From a checkpoint of a small image classifier.
Model: 5.44M parameters, arch nf_resnet, activation hardswish, widths [64, 96, 144, 208].
Training: 19700 steps, held-out accuracy 99%.
Rows from block 13, named by matrix and row number. Rows with one number belong to one channel. Each number is 128 + 32 x the weight over its row's rms, rounded and kept within 0 to 255. All counts start at 0. Numbers have three digits each. After the name is the row's rms in percent of the matrix's.
# convs0: first 3x3 conv (model.blocks.13.convs.0.weight, 208x208x3x3, standardized in use), inputs 140-146, a 3x3 kernel for each
# convs1: second 3x3 conv (model.blocks.13.convs.1.weight, 208x208x3x3, standardized in use, transposed), outputs 140-146, a 3x3 kernel for each
convs0.33 101:139103111120140127125119112120192087081206144059121037126200082130134125086112048136134120138133126124120134160162077087167121076113076168094136106140134147096136140130091155159163059118102
convs0.34 092:148106102118127128129128122255158109182174130099103076255138101143139107084082071118105104113113122119111111192115056125126120131115093148095149139136141141097084214136122190155100088144099
convs0.35 096:107129133123136129136105114087069124089200173147216120093088120116198130171199117109121130101135124113124124114101112071150110145113064132097126089115085169091151045080110131165158155179142
convs0.36 093:114113130128149139148120122113031084106173088106210148072063091149200103117216111134129142126149126144136135102137100134123088087093054158080116150087127138117115135065103147082131155175123
convs0.37 115:167161156161150157136125161149086088130125146129109117155113150104111145081161106139102162150113186131122174150119171155128131124201124166147205136097137143137162143137120123120126110174106
convs0.38 116:189164138145144146151169154151141073145156122131047083127072065083138156098078118122128157128140155136154152097125078102114128113143104210157159184113167126111140176136093176185148127084116
convs0.39 099:081101111119120117124120120088044118099178234123217154091091165136161165148253133101106118102117117113121114127104097115152155107111129107099091105100088136082148081012080083151144155176143
convs0.40 094:163092105128096123100125114255151120191130113114117171255113077156114132105118166120127112112103099105112122175130054122073115114131138137110137144124164093160111213178138190145100073119139
convs0.41 099:121124128119118132123117117077062118092162141139209089083103103128148116154193094115148132098140122126119127119126140083131143123107040122119123094093107177046162030107127097136157136169115
convs0.42 104:094128124111128127120093091081107075107182170146156118089135127142140123148157117130137109107128098108100105114130099059152145106116065126107120081123125160116158072069063146133193146185145
convs0.43 116:169149155151174139162157111164117135173114124092079138148135176117105136102077173143092179143096181142156162162207144126127098115088175157168165152138147147141157112130108155130087118113168
convs0.44 098:131125127134128129125118109051188069065206090077173046113162052111166052091132069117138125118141126125130131157179141164135054107135074151130130149120133181094146097126124099178129128120121
convs0.45 111:137124118131125125130132106255148134183154140207151159246143117143126147117147159098121110107124115116109092191087069143099101158149129100078126090094122120104110168150139157154115157109142
convs0.46 095:142103099108121117116125119255197100175180133015066072255175100150142121032080072110120110126122122121124121182117060150169140088094082140102144144139153127112088192130106163150110070102098
convs0.47 102:153106110127123126133132112255152132180158137155126149255127104137131150120133142108106116101104091094125097203084053128073121140161123124072139124125156135100098190158134165165098117107123
convs0.48 090:144104097103118098123130105255157112154176165141103089229156146116127127111108109122104099126108102112106111169128034112131170132148102136091145119133144148150125201095098166122121124139133
convs0.49 097:098116133142134135147119129115055069102155156098198159053065072155175137112218127134120137133155131142122132120135069131166107105109095133086126145108124124110106131037126155080151123172125
convs0.50 098:126105140125129132154125130121040119107188147113202141100022091127229125132226116130138148129150139146140137088066093139113116119096074151088113141085121155125085082064148143112150142184110
convs0.51 096:122111137121105135122125115072055139109187080134221075093092083138185086156188082113137128111152113122133134120091137164139053116111088125142125127088132171093163028139156101119160158158099
convs0.52 101:161111102112109126122141112255167132175164136139112139253132102128121144111135138111113118095111096117112107200097061110082113107150140134090146127134152135127114204154124186162102102119135
convs0.53 094:121156112132123098107089099094166193169128076128155104114108170131106098101142118124139100107100106109108100034162194164161051070138155116161149163135150115104150137182224154127162145098109
convs1.33 096:180151137152113117125148120086088104155097117126073093185105183091145095172159165173144149138109086131123113140103211116082165151145134058083111164108173138103125162162171113142098092173150
convs1.34 093:188160165156126128125067149115122148167145190171105163174137115135072085133106102190122132190115139135113131126079149092084086152107112062086126154119209161129142185152143083121092078138104
convs1.35 089:141129072115094091131158133154095107148098110183155117095132140067161119170137110131089142136094119142136112130068174100144129136114091107105129134137130092104113137152135121094092097148131
convs1.36 105:145131123140146135149153136145086129152063114165127118118128128133183123143143158150119125145147154171164154136121195163157144147147143132121142117118095115105116143140124157146153147165161
convs1.37 133:158162164151158161159162163114108111108110113113115112158158152165154155159153155183183176178179181179179186143155135150141140151146141110106109112111109113112109159169162157151157149150157
convs1.38 119:177171170162170158157171167111104110122103109110095105161153164152160159163160153190185183175188173164163174150147145147141136155150156110107108109086109122106105159164171154188170135151172
convs1.39 099:117082108099059114151152149122091078122081133163125133080109145099146124151117079098066139106120133105107116086104162130141126147108096097149127146148132109115135149128130123073092102151116
convs1.40 088:155115119136113116115049157109142169157143196179121160194128060171080072109088099166125123128110134160102148101158075152092078155125128119124151168123195156142139124132107049116110086111095
convs1.41 088:155140070104094116138157123170099105136096101155155112144136135089156130195118156136130116160098115167138103158090189127135130129153120108123135112150114098108118157148140162088121116145151
convs1.42 088:144143094119104096159169127092081081137107127129141108149143173060165085190098160135103136148126080126127091116145165114130111148125092046107094170137147110110136169193170090059056077137153
convs1.43 126:160155166148161166153169172108106112105109112110109111161156155175152160160159154173179182174176183174179187150144144164143145159159149111115109114112109114113109163158162156150155155157158
convs1.44 102:172141101155128097130141127140091113138097104116096098146124163117148120144175126158112110136069086157077101146101197137081186127130156099094138132110129135097126131173120146158112145149154
convs1.45 091:120108105110099104101072130131132187157147203183140183143125083128093078101098086112097130105090131128100162095134108135062085143103107120126177174132193167143144117128118072128090076118092
convs1.46 105:201178175165151131129103144115113125165130158175069131182169155106101119123154134191127145181150146136118122147126179098090125162137135092059112162110180163119124162174151090130104085169127
convs1.47 083:144128117106109114121061145113130179158146205182133181168137070134086058119093090142096136122096130150108160081146127123072091147110112105115153176127191161137143136136122053127094063121098
convs1.48 097:168159151134110085124082128053114101160133195154109146177152182132115063172099126142107150152109112111085086097134139078098077167118118037085080162118170159122149206187179077119079078140113
convs1.49 099:155153105157137110155159141161098124152062118167128122121127133103171099173140151157125159154165130191142158141083159142179124173154143137121145112103109103112115143139100160128149157158154
convs1.50 098:137127129145120109140148144171089120167069116194126117103141114106175112137171150149105134151128135181152150145084154147175127154157150126125144118112107105107111122136116158110154136167153
convs1.51 101:150149095139132124143159130200106118151094106176148109143148129122166144143162166156126113171125122185156125153105170139107141145140137117107132101133114114105115138152136159135154139182174
convs1.52 081:149132114122102109113061139106127171152144204180123173167143092146080060110101090165103134135093143145105150087162140124077097144116125090108145178125192158139142150148140049129100071120104
convs1.53 105:154135088147129082102126117177145145064090078056112131081135045150117155127136115151139090105108112144102094120085154098171162142133093157087158003096110076096133091124060181170175143081090